A small self-supervised image encoder, trained from scratch.
Model: 1.83M parameters, arch shufflenet_v2, norm batchnorm, activation elu, widths [128, 256, 512].
Training: adamw at rate 0.0043, 4600 steps, batches of 256.
Data: trained on drawn small creatures on textured ground, 5.8 epochs.
Rows from block 6 of a small self-supervised image encoder, named by matrix and row number. Rows with one number belong to one channel. Each number is 500 + 40 x the weight over its row's rms, rounded and kept within 0 to 999. All counts start at 0. Numbers have three digits each. After the name is the row's rms in percent of the matrix's.
After each channel's rows are labels from the 100 images, of 14848, where the channel reaches its highest value: "strongest on" is what is common among them; "lies over" is the class under the peak. Only what is clearly more common there than usual is listed. The data: drawn small creatures on textured ground. In brackets: how many of the 100.
# p10: first pointwise conv (model.blocks.6.p1.0.weight, 128x128x1x1), inputs 0-127
# p20: second pointwise conv (model.blocks.6.p2.0.weight, 128x128x1x1, transposed), outputs 0-127

p10.107 099:513493482508516485511462556479551416527497543485540520579520438495474450516521491535482553480416501502404525510454494473509579510456508494499437517548453484537517510521495498470483470457498541515470529556503519522488513394484487621535447473542505530440505529469528417504518456444512474424460555550457544477500414425422526503530502502425494462477501542475488565493463488555539495524467
p20.107 104:503558497459477512504452478564522476492540490475535520526562498486494490485516531523488508408503508541540508501532488531465492535484498541504587518512596453408534511542409507513480484554429473462499542436482527461479443459568534527546539488489573514483518543491542553528464498478538490525477454544436525461422533507508554474525497530512465438524586447550475442514538544467578599555511
strongest on: black (27)
lies over: body (43); limb or head (32)

p10.1 081:560488446484493620421472468476593480442546472477531463458419481536463494513554516457521444513460459477429580539454473489493548505473540536498504496483468530579469567516499568502529495511469537526444495502503496532499466487476499492546521473392502561538546524506468523482514530484525410487428465471444501575513518518493474519429452508486431432476435499491448491500465463489533510486493
p20.1 085:492528531549431450498550530429509515441467508500505429489369536450535528539524560520485438516535442500486472464538561477542456534465619465552480407522453464469477459551500520559445498546544522533480477474563518563472475537487552560481494546506501528552525527530533538478535440543455528477510545521511499509455480489547518510483507509508483473501528490426507413473552520439495476476519
strongest on: dragonfly (35); spider (30)
lies over: limb or head (26)

p10.88 104:530513557364462500517505452566487404470460408473560530489431494489462509510474506527502444462398511487488503525451487504533512478490526484431539486527476476490500519453467509497531490519484529557473486549484469444487455481554476495512527498486429574411482560448471571507529539526480539493503510489512591480517550525501473496414377536474470513526477512459514501542439508539506480505496
p20.88 106:510500513522453488478521404460504492461378511485520582452454532452482480473483512467473535454459544547438549484551450456515506436464418472543446447518490563584434467521500570473455456492523472492450430531483495447524498444569484461482531434474495491448508472485478496460519474483496524537470502542476463501469497527442554548461477494499550509475488528522544516512426547459572419511518
strongest on: dragonfly (41); white (39)
lies over: limb or head (45)

p10.3 114:543440494475418573590518514508471509487579538548482553462407458536512490447537467534436459462456537507501584486510481473531465489525454513389464451497494511516443497472564484523467495517511480429508492544512503470466521547536479507483512518480494504460497521436468403482456521472453494535496444427476487407441502510499472511493474480566511502471404430504506517522538424518518459490513
p20.3 108:543454534514485515473463546469516492459545503459488497508528433526492545483427561476544513523476523521526418472481520506507527493488500524462517546510554538544461508501488493502435455485484471439564557509478498517518511474483456512530524487512527496572482352476521505454501595539414453417493478556430579565531400481538544451518493572450556515509537473493489479508476534435487516451472
strongest on: large (51); plain (42)
lies over: body (65); limb or head (31)

p10.43 108:480542554533463549517531462531501492483614538519498549449499493505528491518565532512519536531508547544497452530515525518506545531559506463513468508454442524534536582530494479528490487514503492489396519539476515524486356490558506440496578520523470540496528553536509518513534510496538473555552489505407503493542531616541511498427483496435576479468559513490558518490474480544441460502480
p20.43 105:557499398489531464566468502556461518539552396534503414589572494515585562594472471517598489610460498564533520478430515529510510513547511476508526553470512528488509518522528546467544481454554570469569499464477507531485461504466541533539471469467489492514519487442487487486481509493434463522519498480570522478527475511525469491533478539530509515451527468478478523488479537480531519532439
strongest on: striped (42); spider (30)
lies over: body (32)

p10.20 097:459547511565468539579482509535547549510515528479548556502518477561483541480544514520476580534605568473493465487454444435471480530572541504496496525554531546548478456494594478493490526504474458527577533453540508512501486431480489527477544451529447541557529538526492490466513610469529499578521546470538537514462522525508481466516516487473556528479487489535548595476458473560513436492507
p20.20 100:552487404503511392497442480508476468517518413520427461597513492510574535576407523547432418534446556515488535506491507475481432562481493483515490528549494559488466464495498503438495494520509522467515451493503477456474480495547523498566463519462514477499548449438527468403459548490466480389470506523480535473488472430482468501475476463466470451487452501497483467504545505521501472489499
strongest on: striped (54)
lies over: body (48)

p10.96 122:525453437561539525517470462414456516521619605527418425504587530550478514503526500486497573558537533548486465503566473517492476529523433506538494517456496491464465513513500492525469539487522512472511483533533460514480488476498522499498482412511557402545513483493515431442490430491450506488535470506476412549442522503460502514556544540492501503491548471561503440488565508462530504458477
p20.96 145:483537496536522453515536503502429576607409521525525564528571402580502528512540460433476511504487467495477443583464461513497442534550469523571473414468526424546561461470483450483444442479482501509470452492500514494515543519490526416463495455449487490476449540529488504479528459508495507482549552492409469494482512571505451485494529477500500524510465513505456538506544491528522572497495
strongest on: spider (44); white (31)
lies over: limb or head (35)

p10.23 105:449409470553517504546409482424465544527565509513488451521459539508508561511549473531442587516524507485509495467544467548460453531531481527544524497446502503484520496481521499532459535477503516558432463529549463480507503499417496469500514435570486492550465463487481500499452495443461574511507444514497466598496493469455482530595585457521527495490577463552525424525565527470470537499479
p20.23 103:554480488539467492489396554474512415391493506510594433478484514427430509516525507555519510492528583490576463485509522552545430559483523498430494500491544464466458543529522538553478620525436507500563531535510543500483492496515497498451504542502529469511503539485551513454423513498495502503474487534504501552458474483581503482521536554448483499437493502482513464512470572456461484529462
strongest on: large (65); black (39)
lies over: limb or head (46)

p10.7 108:473498477441502541456510469533514483472583486485485479502446517469514397496533494489484416489432487516508559529476489478541454497455496497444539508438414502522569545560506567452474471487450488502399492481460536481544410575444500501474512539477504510448460567450458499480506497498534453540487521533382518517524525522530470518449416488535454451484549519458492441560476493516498529491446
p20.7 093:495499436442396551581491453578447522496528540474523497528537446501484520533460474474585588545537529504535497489541505564534550490495441447500494581485460553523551551473533485498525520500533446501486516496499495511504519477478490496547527536468546521492531477464493477500522568478512525526512543492509499514567493676542469476486538563543425495511540461475432507544465495544538484541507
strongest on: spider (37); black (25)
lies over: body (30)

p10.22 101:475443449494484539447499470536550456448526518532516541423431473564496443463565487492529453556505520501494547476466446483448463502517506483507521517496507579477462470446495554503634501488530469486474542572452479518494508582552471451461540488440544459501483511528487498424524480406514479531432462441425504575492528482462495525491449466504473446461450484539474492504510483521518447519583
p20.22 115:571513484559429623508520496566451480481573555495464450497508550508548452468508555512531454474547441476472489430452570503527462515471495420508438481530407521459435506523461535525475501481518549514607483470467494541460479519521512547479463465475472513533554513477565523429516563538480444488497554477513531494500557494550459539458514480517507496450528505469553478541485547463456498543465
strongest on: snail (30)
lies over: limb or head (49)

p10.85 101:423458432470489430421371474569514545475487485520482575461490446561480457461546488502487474496487516421499556527489490513488491465559510508485561476483501516503489427455488523486546450519489489468441451517475477486500470594454487509522504434489442455524470460467531497464497480437514441530432483491487501570477448463445468546486453471548451423479457469469496544511518517565478439471537
p20.85 097:457542533598540626493468510593514487462464566479487470503501486532465467491559518515513465459458511487452504515417500484514409538529456461459464486531532469524379479499486510495428467541490496509529483437505534490487456448532486582483520489450486472498618502465502465502473575472468441497478546553464557497483544516527447473479526486455520426464546508480509494516525526455459508503524
strongest on: large (55); turtle (50)
lies over: limb or head (83)

p10.71 079:524459469442566556522516510402529525476569501474574481522529454452542497511477491501516538567534452525482506502530482491484549482465520513514429543566483522474419481446428446474581500500539509418574508507506480542512543480540511450564505511525543514497590550478554445515473511439463520457569551496566540467464481484507560474578506494520532548478521507501495470468514465473487464396468
p20.71 086:521455489564495444495444515431498457503478513529449464572489520610547533519530475478322446556517459401500538507474494489513520548494512480482526516511514526485518494491589468463499549465512472467468503474426482494492525577452498458480478480532473436451539537484534487423484528457535511410546492506504495495506493429479487515555491446456451459464453482445493486513506504550504474497474
strongest on: beetle (43); white (34)
lies over: limb or head (32)

p10.11 108:537446457494447504516479402438409469547607575542439491517523507539447520496509503482479527448510512523478452424584475501426531474499444466536540491494473424494438502463493460549513513467541550482510473528513495463505481471498471458467471489508517456512524452482471435455487483474427513473538438490502378483428586474486473512506512551573523509459504482491459449480539486473534485468495
p20.11 108:469488517492506501451642470500491558506500471482420501465531516487561514464490529453521491487506523503474504469468579405491610449495548478573521540483469500525488528523544464495471388457521445492512422592541573469532495533503498553513516477510557490552513481473526445518492539529532494543522550446545487573462559455543479492464484500477552542521440463514549493522540468461512485488522
strongest on: white (31); spider (30); dragonfly (29)
lies over: limb or head (32)

p10.32 108:489470532509543537478467479563502545424475512447485498448531577545515468568496504537541529502537491533441538562444514550589497497508458516515587440522437520444455482499474556481541569548494449504460467512465493522507517460489453561499483498529529507517456455503565502464502468517529491659475446569504491566479438486442535499514510539495510457480534470481494547443546484548477519560469
p20.32 102:472463499487476508479458471520518494469496498500494521497451465498492499462525505554520500455470467471489477500499494492445528461479499577448522515513511475532507540478407460475415478534408434530533509449530491480463530410440428476501550424415540451598503504496509552524440516566471616480511505658483497541510491538477463444495509499508543491437518518464536462474496518504526508520548
strongest on: white (50); plain (36)
lies over: body (35)

p10.87 103:467425420468484410519482472501451469475533473494422491505464524515478449483548524492476417444400511485499507481439536494450498501533513533496482493433512485515544446441533469484476459477442486484458488513549474445468519572443490509455470514488461450507491517393430512413491451529489458490429473485461453477499543460480452480471426509478437426463488537449501419545472515505528503500454
p20.87 099:599453376645440464521473456499487462485445393465449512545543527528529492513517581515438483492451500431476523540444535524520463546467527464520511523498516520473462469503509505483519567530557494523479524468426440516470451498487504525520495503481510445476542553509522478444468570468466543520497523464534542473531538459452463514499486423496463471478464546450476463533486492541505468491496
strongest on: scaly (49); dotted (36)
lies over: body (78)

p10.83 085:436489518460491481482551434531494477520461509551462480578450477491528479528446466507486446443546510561467578494561537548487449456439459487477488490502479526492604584518532531504445454515518447458518515492479490491520508524529548530465519552559617473503485521484478497597465442495531529512443509446514476506476468594418458537461492569549495494484545453527522549496498463527563521501460
p20.83 111:506522521491489483505505540550509552482544555495499496527534504508500467462478449550442497568574512560544505372491499490536554486448489542550520466560530494490539532508499559528507515430452491523537471535491509451556473538503493531436452512610469508542372529568482511490486468526539514488482511505501528474445424522521532511557501518554534487576560492482483520490462583493508522539394
strongest on: white (31); fish (28)
lies over: limb or head (57)

p10.16 094:540518488502510550406490448493486444524494474510547472547482437470486523524482522501544469504504419538539527476512513526464492467468581423541500514472512542460501592562454513410513449568503471490452556479458526493519492491469552456539503524466566533516541454439516477588496358508545470455513485492442511466512459563551510525524533475561446508496519525469487517550496494472526566443461
p20.16 096:474569563508468491469478513561421511587444402486500525531536575494525545411474485545518525488450458516571523455559536463478490557488505536533467536483469498527558524514437504498532458524480585486513497530536551475534498470532527470479515471519589550500467505463437561487483541551494440507472494477458506531445490509546543537521480545503533524598501484555557531429485440461507511545549
strongest on: plain (58); snail (42); white (33)
lies over: body (54); limb or head (39)

p10.57 100:569486470570430570492493463480545502500596518476393515495440461505430479422547480463484498507516550468440508484468510485497508506533507499461503497475387514500436521485501489453524475524535503442407516526485494544548437486395496433495482490460469486522522519529509444507451498450524531555503467550507428518501518501538519405509464480565489453511498439532482431521542481460509477535544
p20.57 096:490483518513527463507542545490500476507491505514447564557487510502515516437478543432510513492589493499476469501478558474529488465487485454484481541471488514548507456453494490538537425425522518480519382490495495548491460489467402522455471431451459488602477446449474478491529497511452449426504535456457469496570513472471509492452508502577637513491504550500550452453421450520499525478515
strongest on: large (54); dragonfly (46)
lies over: limb or head (43)

p10.127 120:557501496418436568540470488531418527465576466509468503510418505501492453472453404537470460438490530466491522459537520467522461441471472472367505476521541479494507538513555505532440502498539484424551468461491494552481509524511516508512494544535518486502458458510500494534437507517456579508515480485527435496438490550514494527495466521603567465537504406523439540530514464544492474501533
p20.127 135:439596450513453496543473483485519425513489551491490493527502533513481401513508421534516434472519479437504547494548443586487520542520451478570413500555518509500521456493474473482518517475475490561470515499395542513507533466508498473480478488411479504489445521483519528582463464527538526527537480497523469519474527493485482514511501460551516509449463530528515498574454504665500477500455
strongest on: large (51); plain (46); dragonfly (29)
lies over: body (38)

p10.114 088:486514479473547483552493537500525521433448466437479502498504646469551466510467569557574481491579506519474579531489560505588488496480526464488492498517404598452498528541532503488525540490475531511525513463564506553543558519466497585490493505571571491523436484482562487478495508567503523563500535501513517481516477450511484469515537458555466465454496454507502502480493529521445494583492
p20.114 081:515509467523502517500511452526504463536516519514490461529488514497501510489486499476565483548495526475466493502480547543531460521494514439517463462502469484429463491508577549541499517443582539481527503517454556534530523602553596532450489527574514548429520473519530469489528501474536392549493497365464544529474478467545560534471504497525482607600526501505456488561498531513462495554452
strongest on: crab (25)
lies over: body (75)

p10.0 090:565566520571447514518431487562560506491455474455553566485513475551479507502487538491498514517529536446490446515515534463469444555554557447574576521551468476472424512502490486453489524500489450522504519501414499546501459488428451490560507425466459489550442465531449462434490547505528526551519472526461524506552487450520488476558514432521507537490450541544472565530539500536530442530574
p20.0 079:488474504432573483484597494491496519530432611536500541571510487522538462539470506429585464478542515499518537509517495570490466500481501525537440509583447561451563461516520494562540537474544491455528448441527564540454485516544483482522499516486439528450536455519495478488537547471455466506543479490485522541542587535528478555444528569502495491486561557552530522561502516557479498543504
strongest on: striped (51)
lies over: body (46)

p10.5 097:492443439571489553529449477481480474493500548542428440519488482538476526444538551521546584517506502484470509518522501494446489553541470560610521587427498482523511505521538519470504521478515516510471514577471514509544481474446587475544470478495443488570474495518522477468497481469497522462449511528537484585464510472435541559538618467456454471530528488572528431522558547496530516497486
p20.5 088:504505468519496507519362583507472444518547542515580460564500480465412532503453524510486471487514493433599451493475503564481459544486452540474542529479455389528485535495562524552524581452461491480498542548514535512482492489504538497508456548504575440488473517427499462488428480522524456483502512450542483532509490471540453518552568483486568518457517483483526442450519495483506466488486
strongest on: large (58); black (39); beetle (29)
lies over: limb or head (43)

p10.30 082:471503472502533474445468481546545432493513469462477544475535504503485389488506500502496527487503428491428507546483541484508542473519494483524571537515380504476507523467440542468496494529480497449429499492460460494524477496452479547528488487517526499515469542526523434506501443509595472606436444608444501567530453436442534472504441480528471441455470491443444477449462502552517465498503
p20.30 080:541444486492558472457517516422564543539405474553468456463457499499552552561484530435512490532523533490494457514489454450451551463446562547524458499479432497485522474472487524469532460486579559482449494502543455498560505451467511513461495504522399480466485441541484458519531419476519506554522470452561496543520461449509573446482480512486479593474491500507463499501504500536474399441504
strongest on: plain (44); white (28)
lies over: body (49)